A small masked spectrogram model, trained from scratch.
Model: encoder norm layernorm, encoder moe top_k, decoder width 128, decoder layers 6.
Training: muon at rate 0.0088, 6300 steps.
Data: trained on struck, bounced, scraped and rolled objects made by modal synthesis, 20.6 epochs.
Rows from block 2 of the decoder, named by matrix and row number. Each number is 128 + 24 x the weight over the matrix's rms, rounded and kept within 0 to 255. All counts start at 0. Numbers have three digits each.
# q: attention query (decoder.2.attn.q.weight, 128x128), inputs 64-127
q.0:163081080145141092133137124187125125199118188153168081147157144137150097149102161130146143157184172109124124146095072060095110120100113116156135127124173161063131095123084108107151132186105125
q.1:159094098184141132133120167156111156154142127148122117118143134117135105149127123095139162150151192110109127165128128081106104100143153139104122106113139156128069131139104121113141115199133147
q.2:109090145152158094175102087110099121132096066157124131114082124110140126115175117120109105158137161152102141190116135162108145133108122114173095140103126138118108140151162073150120152170103123
q.3:110132146126078172124120110137125087157115124125161154127127112179088159148131126136120155112101088130148083136128162132101132103120114097086156157127120138145191118131145140173096122112097104
q.4:114094175174103066163086108124119128129099106143077113143086101116153150099132103116125130147172152167148169115118092137122114145143127099113121175124135106124130162162124147119091163096132157
q.5:157141150081110131139132098110145116097128112114126139090116179162147103113132110144111100102120146137129165089131146129170166144171145109103087119086144144142115150102138136140103148166155100
q.6:166167137110089099146098083104130088132118139101100129105134142107182163075128145144087185157112110131112208149137132126171145134102126143143138131165162128150140107133133148118098070142087107
q.7:128110134091112130128145127131095152150125091129115115102132144147126109132129130153149120132134138146124178125101104142123144137103128098120152108127138126127143147126103173115133140181137106
q.8:147172088161142145086105085103143137122124117126144132104122167106131158141137093102085157136131128128143095155122152118150148144119126179173139122151129156140124064143171188133114105102167087
q.9:125184102177109105111154127132116132123121134128137123123134139150079097154103137109140096123075130147142134177172164136170118122162128141146144104091113158131126143096114168099145109133116122
q.10:118141137109144171105187139101112102119103161099165163093120144134080164137102141129130112114130103132087134093125116170159161132119138111124083151163127117168128075142131138155101143168133091
q.11:149161162145120161154153110091087119111153118078084123146102120154131178107137141134106092088093122175131161102127158176163160129095129108115113135150122132171137155113119119143116123086174149
q.12:062106155086136138119142147170121082123092118057091096108147111135109111132136142128102156130107125159145166105178101142138126169086122122090178155129145143110127136136116150149119111119148096
q.13:159098159165120112114140120139096102154077081140134120126098127125071116152145139107123150172110136084059152241125160145118138109074086162156111092116116141131112169114120123124128102117118087
q.14:099119152120116147139115112149092125128128086123155118144118157117145125127128183098108120143137120128144118119152177151137176103140152127086189126129102141140130119109129146110111204139102094
q.15:119176157152148152175125132091069160127157132140128099112121123089115163160105144108120118113076113153122110142142173144161143134158127121116114108129098123162165070091098129132134100093101172
q.16:110100131124164161134111149144162156097142105134163172125158148101142106130139149135122108160106123157119042053146136097148151140117090059135146103143109140135073107132144147186132159141131102
q.17:087096114105127149130111117130104124148149077177150123122094146159145140114149165116104182101131126135096070107126151129165097112168114153111122182132156151082170146139164108079157103133089123
q.18:137137141153132123107110099129080130110080148112110110127110125113100150136113131132080101099111128166169118134110153179146087168143178153128156161127102111125155112141118143114122105114154119
q.19:116155094171093093125085107092137148098152093135152147133101071125089097116148136033084117106138088142107159140110135124140144125145140138116090165137088134147179107137166075129107121098151123
q.20:141094118121176147134137108156098119108091139121154119146140136079125107126169117131114138130117169130123145091151122101159125121108092149154132117115107171112085119091172126134112103125146128
q.21:136067154135123128126165163109134136115121179120160135147115107094125107168113161135144141131153138064137084133085082108105112108132105108103157132113152130164130095126099157143145130126130159
q.22:163152069122106168204162097151102097153161137160130106093123130127126114188153174142189104141166165161106093059133114102107103147140112114085144110153162172124106124133117093126118086140122140
q.23:131128157113192143125153137151102133110133100115146149095103114117125158143110140152122128109148097145088156156168199151164088077099125147154142094067092156144107119099091127107152149109128152
q.24:108111135105127115152094140110093130188144123086105113111126145130131156111159134092146161157074119164170116042167114123114158161129189159111154126136139172124135119111153138155127125139089087
q.25:148085121090132102099131161116128127101129120147087151122124132146161157144123158129131123142126171186154162122091139100129171100144118058124088108118136116122104151130151133108132190115150116
q.26:159113169105044168141153155108103108108134125118121137149150157140168121124146135127143150121158123080115165118062125146141145111162104161086158113131131134197108151074119172112134121129114120
q.27:208096114155129107129127116160158138149178142150122085131127143107112080116141111118127120159130178169128107187109110081096126117101091135128151133078106171184105132133126129101141105147100107
q.28:102125193119137120121117177118123106113090122120135116136113116123129146134120091137085145122069132147102147118165129149169105122117139119133104112173131074126129126142113156097149098143135144
q.29:113074076102125142094143111124141134125171105119120140151135122153133127148144171147122107112101103144170122198096117161106126122117141127137220145117144137145119141098163168156124126092141100
q.30:112127194094097096151141133085143090098100144119138122130137132123160171109045125157150132137130137101064113101132144153128133140151175113101131124145151093111150122135113123144087137107161136
q.31:089160074110115155127124116142141147105130131117143141119129137133148095166122132134125128109123106172168080111134166129125138133147153144129155086144139155101161113133145094117137097125134127
q.32:144104138143101112116119117116146116101126127182136149145134126142110149126140158115123110168130148153091146139092115125147155145144127069119106172137143121087139134171166116109129154105094136
q.33:096142157132076135169144158146131123129116119166120127114158096145154101133142122147142150113129141136120158101091108126075121131138134104104092164163109106147186131153135094116147143161079095
q.34:148196079139079101099194154148177140122103149115091132149138130136121130080083110059107137147109136133160133133133141093128156104152117171152154140114114094147071109131117118138143140117112137
q.35:120126094143085132141166138119132131102156122105090140134154112077107122095113128074147138116126102123124131097134149129131116102142099130118156120112160123129159115150090107175114134111130166
q.36:140070095162122105101118178099152135138160110126148158109115122090103138169122151112111107132130130118114119100130104105108123112101121114093049119131148151189161142117100106100101150139141138
q.37:109144159162094139170116164099091147064111144153150122147118138152140115174104144146169113156149120113093088138158118079115135109151073073126139112143141123119143141116115162123139202109132146
q.38:132116136084121140134126098169151134176153133098158141116128113115139128127121083107119152136093121103167135127174124135103117145163103119132182079163139130117164109113083098137122099153113138
q.39:154148121159128131130175141116171136104065153149134132149130095127110101122073128127123111127140093130116140154155123145150134082133170070142130132110094099107131165135072136136137126144155144
q.40:119161108163161167125122155149118109126119136131158143138118154131123132157138103105121126102111086092105072091167167149158100149137151159128146128167113169150073120153105143145090104120152113
q.41:073128145099125164106106118163112127088103105110112131145121163133111114126102138143102107121092079098211101133123118164154118091170127138129132124155104090137163124155141152036130176120107150
q.42:109126148177169122137122130091097156113095103147113110146118119100120121109149111121111136105136151129161112163109153087085149146146128159109089130130129127117128112158154147130108146128117106
q.43:141134111129151166066142133093164134092145126136152186146142121144098109112127148123126109118077116138109077105134136163152131093115158113148167117176098151169096133110146126133124106079132115
q.44:156130126116132109118147122123149115121130112091146098152120092128098144132169136146151113138113068149119122130122127132136105090070155069131099129128115132155117118144119133156107122119152139
q.45:129129075163143175118178088131099142105147123105109136148097140123114134169134169105106116118098128167112103101144133152205144106110086143131143159149131164129155162154154131113117133134161114
q.46:127136152104114120153104149135125111159143130127130138096105154139102165120155150156129110108099107121086160108131125137134126129116121119108117146130091150123109092116145128163137122145118096
q.47:099117081177216112111140120142112122120164110126123113121134116133087129128121163146117096078137147136170080215138166112127119089126143142181145110119115150115080125177180136114135114132180140
q.48:151136137111119123149119118126120138155100141109143153112170134112157113128118135145118150148139129062130179182114127108117127096115160125089082109132123125099140115130098162132123158135130122
q.49:124166120170187165097166110158098135152116150103164143131146091105128163146105148128152151144152109139075112125186154160141113123092142102155148080127141124106138144118090115162121133113171133
q.50:149120176094142103088111126114132155136143140142114159116089124176119134128151091135106130135120148136189182159125115092110103151132096141110076153154118094112174166135170125108142108117108151
q.51:123144128163082159097111134126124082117122114128115146136127163129129087139154104132140152125114119114098132152124100092103121144154129158112083119147167153149151127132146125115102110130123061
q.52:131102094104106148107116148146145138100096088150136112148163108091186160106100117093159187129116093136118147067117155153139133127130141134122165095122157128122163146149105094069106093104110153
q.53:149108118061168149127140140173128141168145117152072117079145141122144146124153110166175103126122159084149118063134145170106153159151122181131144116138154152107097135145132133109123125190099115
q.54:178118072185127131148085162113118157147115118160090143102121155117105147161095134122122133111105167133090138146146147136126118135156108160111115170119101133112122111148131107128131133148151135
q.55:190138097138093067127104159122155151136126154175159121114123118109166111162122124156134131159102152110116154148125114132114100131137145178131129115133115145123097121124114185106149095101119148
q.56:156140065117084132146106136123155146097107153156145146118115130139192079123134116151136184139129132128162097113128145126128133074153095169147124144136069152156152080115166119117171154094141120
q.57:089123155104187118173078145134084104093154106139097145119089145176144148153148106094117117117144106135115121120188154142151160156133154132168141100136118131110126173116125115135124120132103112
q.58:103128120205139100157132154119140100125147097124115151115131168144071138139117094110104114128118107114063141100182138137105129126117151131141113152122081147164095155148098118131125165144145132
q.59:137138176121121163162158132098118137132131118147108114120120101074153139116139152141122138119131121115115118084148140090142104136139108110132155123103143148152164107134086126111117117143129115
q.60:155115091097102122162141166098119164086106147146123126117102138146128122143114181144115115112153072167139104099089139166116182116097169115106124140102144137153120123100171151134125132100176139
q.61:141097143113083104124110136120146121172131125090100120141087120125133133104131157159158118123088127162145149153105072124098131101135126161157125146105100131152128121131130112129126103169110107
q.62:097166173119163188163130096103138148171124168141122086061143161105130168119147105131151114100124136105129109072157173121095106138118110135148117152151148118096145097119143155165076116176130170
q.63:127113150083108171110129109102116143115167084083146131106137103121157132140132115100147099123166156183122101101128149133166134101156142121124140118123141141120160116114116131133150178139132095
q.64:174107154116121134075126162169162120163118159145162137108116131131119160136150140116124145147126123126132137097130151111116123127095145132125160129156131121155148145110152120126138133133119148
q.65:116157134142133137088139149104136162085115119112105102101108137120094149120080114081118145184135145136151161110151137097055127177118115102136110135127173144098112132138145127159104133112162123
q.66:145133105153126151118109152126135136081167140134135102118137138123071171096144139178130104104099108132149141096112163133112115093089098154140133131160144141155155158141107094128138137105093145
q.67:124165150136123143171128117106114110098158150146153145126140127184131164098115118121125111132101112117129161105100136129106140080102144117157125166172122115140121139162140133102164152118120145
q.68:123152112178130113154105085136148104152107149150149143071125109129124111124103108089119151139174133182147131101130118120115126121119128103143102164119126122104130140114097128137158127082130117
q.69:146168151135111164146164086117104098120116127097151136142094132140103097138130142146108149117154176111152108136102159118081160069150130162136123136150148164131115154114151135083121154135157142
q.70:129165167116162139155126114112099112080161098133113129133133140131154116146144171138128107094107108128142162080099116146128117149081126151152131112132107119147129102136134138095136132104151124
q.71:108137150119168067148138110122097147142106117113155140105129167110154122153133125130109106125119137160134118135130137114166104158108131075118132146106119165131136116120114122121106158155107106
q.72:112164122145158108139131099172150128120115127134163137090147160104126135117148070087095154175096132124140117139128101139096144163141137084133124164105148139085144113131133177105123146128139121
q.73:119122135141098142131135143120109126137145103175154102084138115102099128113080132078103130149105126125135135118162132149107087116133122152104182130157149102142102102106146131128104112105107092
q.74:130142151102113124144163127138132102098086169133169117131145125101120116122157125174094101113108124167138109139121122112154152080121110150125091171100139137119141112106141148153078103126136129
q.75:131103129101125129157119119135115136119134092103105161137115144085092133138098149159120150161119134144122145126140171149102148118148147145120142158169140112113114111123120134131146135163114138
q.76:110158111110097127145158138132130119106103132120114132130117105135099150141103131099151114106171151172069143137135128157147136096109110143106099133108164133141145133123141103121123111116126128
q.77:168094101135157112169098069139141100104118150125118166106167124106111143114124112109163148117091147071125122116095114140116125154109160144130146157112132135134153127103122116095106113094134111
q.78:117088163142089173134116110117095104128145132127129133157123132148107154132156137106166132116139124129129111158135132150154121109127137138109109124105145083136112149127163118092144093130164099
q.79:128122121113100174128183118113107149113121128137150127138122159128153108124152130117110112134148135134148141144116155113098119118086128144119127105138179110101132140108102120073129096119115151
q.80:104125126150128143160109149128106119123146105165126097128121094130156135115124150141162143092110110150125121117128080124164097084106142163116146101124111078159179121073124070103142094113129126
q.81:111106098130125132123136146142119127140126132139133139121124167179166137136133163095111113122117117108124117107093133143140138157108145117138117106097119094147108138143091105130170118115096130
q.82:150130149133137129160087138095130097123101156147125165109115142117093153096142185145143091094130158141107090109118118136166123123104152140107114139135115083168193105106095163123134139101086080
q.83:118131102129122160132133140108143117096093124146104107127125113109126145154096135108163088125135134120107138151132103106113116153086096153121110106121139146136157109111147135132140123114135140
q.84:120171113114158142104108113149111149127137130121162169141110122116109116149138122123133170170167157152097090125136122112130134127174167138129140125106104140133108119128131136125075130109119118
q.85:137122168161078155106116135137155148137165185098125123121121133128124062113129141127127105075142169145050120132094096150176117093124101125137100151099159090169168112127129157136125117114102115
q.86:166125101151108124138130123108122085123105097136125131114133126117124120131126151148145131096146152130137076100128110148161109171131159142132126091124125100139099093130107140108100147090107146
q.87:103149145104137123076120102133145147095147167091159109094157110104125111129160133125109163108135120151104080124152168137141120113132105133093139122079083163141150135154129141155133129120168141
q.88:087100112140081123086126136140127152122112136114167146103119157118053128112149132134142159172109143158128158121170187146111124127148173114120122133102091163144113113140109111152099164147158122
q.89:133143125131134119119130136144141113112171112122145127091145155108136099152124117147115111168115134125102110139123108142093114138133164156116118123100108084095128143107131153093077125102117109
q.90:128146092113159138179088106143103148132131141140135172111114116109188157114097168139116111127105155100112110120071118144162132128158101098089092112119148085140140114095120141140121119127120150
q.91:125122154101149114111130122128102113129167135132124113146149139139123164144152146131165095092092153122113095140099149135130151144109104145150168164100128149122131125137125135095144142095130125
q.92:166145132130167137164102165136084098143124097187135131116129120113133139065141106117135152120108125114143125111109140142138109112082140117102139098152136099107114134130159126109157116112096134
q.93:153112123126152106125134152103144103115157122145111131106160126157107173119127120109137132125124117123154146132143138133147086125129134135117136146189159150143146186141116093136141113120141143
q.94:111138133151151138155158120130122156115161165107110095131138123095171126134127150105104104104106143155058150146085088109169129160175125135112115123116118110104118107157091139139135136147132109
q.95:123143131110158137158145103131124126120110144110178155107092135110110170135150120161122099115129131131137115105089100130134156141154125132153133122160093138150164147142143148097123145125150154
q.96:151155147128153159100158090101128127094105116126150157143128149143103137105178116130127123130172120104113126129109084136165129131131123122129146111125104145120148125129151134107161148101126131
q.97:115151110170094086150130136150121113146145132097144088105142125137133139156126125093118141140089140110108161098079107148130125114118124119118119143102164113143141134135116140166149098100151086
q.98:104131089129107091115112120115119132144116135136148091106146117128117149118149147139174154128116164100090076152133128127165109099176106125111097114110118145113098148121124130125121130110106091
q.99:124149130197139106164100084113104157161159158141161142128157150062130098124155154090148131097110114144116097086090151129115122089109119136149125114100148118130144115113131094110118152090107114
q.100:156118120122147112137089123128167116136110135183111187079140124114074131104133152127134114128117133127161125136140129094092057104114154114078122103095127141108129106145136168129102203141120129
q.101:142148133090140150142117129179138144128112165116145124117081155129125125112144078170142134123138136134107128147101119116102141130119106138149175155127124165114131136156109129097199128161147147
q.102:147097130103125143062121120171100164140155130110158163104100095163135140187129103101136152169146161108132136147122114111146081110151124130088162097091102152099119148108142097125153117134164144
q.103:088121158102158129118136090124091175103111122144141160139093144130189167159119140136130135134122101109143137156115138135156107161150127143106160108098123157096101112073138133107115109140124120
q.104:137140119116149139134151125138132125122131144110149134155122174127135112127128105149109122140161144109148101137116112131137163132125136124144126137124106150127125166158115122105133154136125142
q.105:146131146092119119143081100168149113129122129136122112133143145120142118136179125139114160125103118102157131132139146140125119098114143122122116121135133128109132148111132128120115108121124134
q.106:130132148139153102149113085093140158104148168145140169131125116068136125154142149131110102128137138174168121158138119120109104112140133096102092118125134102112118061157125106144093144159126116
q.107:130076103133111119125106152145115131121099142136160121152125141144100113099107136139136133147130104111142171104166143147090130125125139144131082136174128126099162162140100135160161120127118143
q.108:141162126136118126103143133143133134131144133133161097097126120092136131126113160136139107120134112091152106120117127104156113105145093109124132109132124166127100093148124138144074132129141128
q.109:111140164102131179125170099166105153097132084145133144186136102086131113163130142086102122140131140154102142135102134118142101131153103150111148125125126133119115085133132122121099109120141118
q.110:141123106119125124111100118142154107138165137151099148168141126157102131096100098136147184160142101092102144119142136173109164130135142147141140150131137122115116125095154156167188106126104118
q.111:189162167140138127105118132163119146186159143111132111155093120115172150132139142102138136084117171126121123130101081108141131104149107138126122095120116139105115140152161135116139110138115158
q.112:160089119152126109139076075122092119139131126130142129106133147151122154144136135130127129134082111075161126165153117128159102123104131111104097098137141156076112156137114123097146142127129110
q.113:137146109144116157149166130109159133116122096117114122106133166132106142128114108117123099111127121140106133119107125122065149122144106122153142146158090141135104159153105118142145114113125126
q.114:147148141090160120118108166165136171105118143078150158115106148166154127149144105154112160139136139099124110129149106124135113134124146108135101127081073110117134132131135119113140146122129150
q.115:139081122126107093139117135105114094108141119155146130156155141119141105139092154070101099155135158131171178148146110122114127133101122115104098104106150073146126078136136130146103124160103102
q.116:114138127115120129119141107116127142140137138139140132094159138156127147144115142079159110128090131133108178145131138130109114116147149154129146123072140123136137133149113132116151123128147089
q.117:169129131110138173138156148126128188115123146142115137113120112118142148129120106128109073125142110081130157117125127105099140103130086130142138165177143108083126144104118144110199155140109094
q.118:114110106124105156105134105109091090134173123142177120124169154133083114117137134118164138156134119128139117119149177151131120106125120144137150139121122120125117143136110102117132157143110117
q.119:111163131108108158130153127145126146097125135143123149120117109132184156141102115135112159111163129125123123121133113118098133151130114159132116130107082137123117153146172119116115101115142142
q.120:136137118159094137156131139106130145104104137165120117111123125107152146113143113113123107135142075124146145078126132116072099105073137129117160088126107135141108112159121148134159136152122123
q.121:157107140130164131155078118067112102150133101166131104061117101126185100112119155094157088101124092145110107109133159116151142152109156137129111116130086096090124130106123122115122104152145107
q.122:086158112145107132125105154132105146097137137138137125110106172151085156135158113134134127135124124133121101117155108140171100148104122116141094150134127135122156139150088143143095164136141135
q.123:113142151118141106125109129116148113087107109134144112124122154096113141141149132157107105135097126152147144151129108139129121106114110127109148139156152179144158080170098178151123153115128128
q.124:135117119077102104131142167121104112108131137140139134097140138115148140127079101124086158136115114150138126139149141117124160169097129088129123168143120131132131125108149114166145096133156142
q.125:113108148122148126148108125154137139092125150087141114140122130158105128144145091191128090133122131138137156099132084097113092111140154147157168132163091148159129134117120147118075179178154122
q.126:125144139124139121151094157153137112105143144158109134084120098096135131129119132133102144156145116120090121135118127100082131137106129142096139131129121128108119111133166125174136100138140128
q.127:148127159141134119101129138187138139122121133126138141153145128096099161136105120101119132185122137127121153064112147125111116109101112115099156130142091121123117104151160107138126137114135151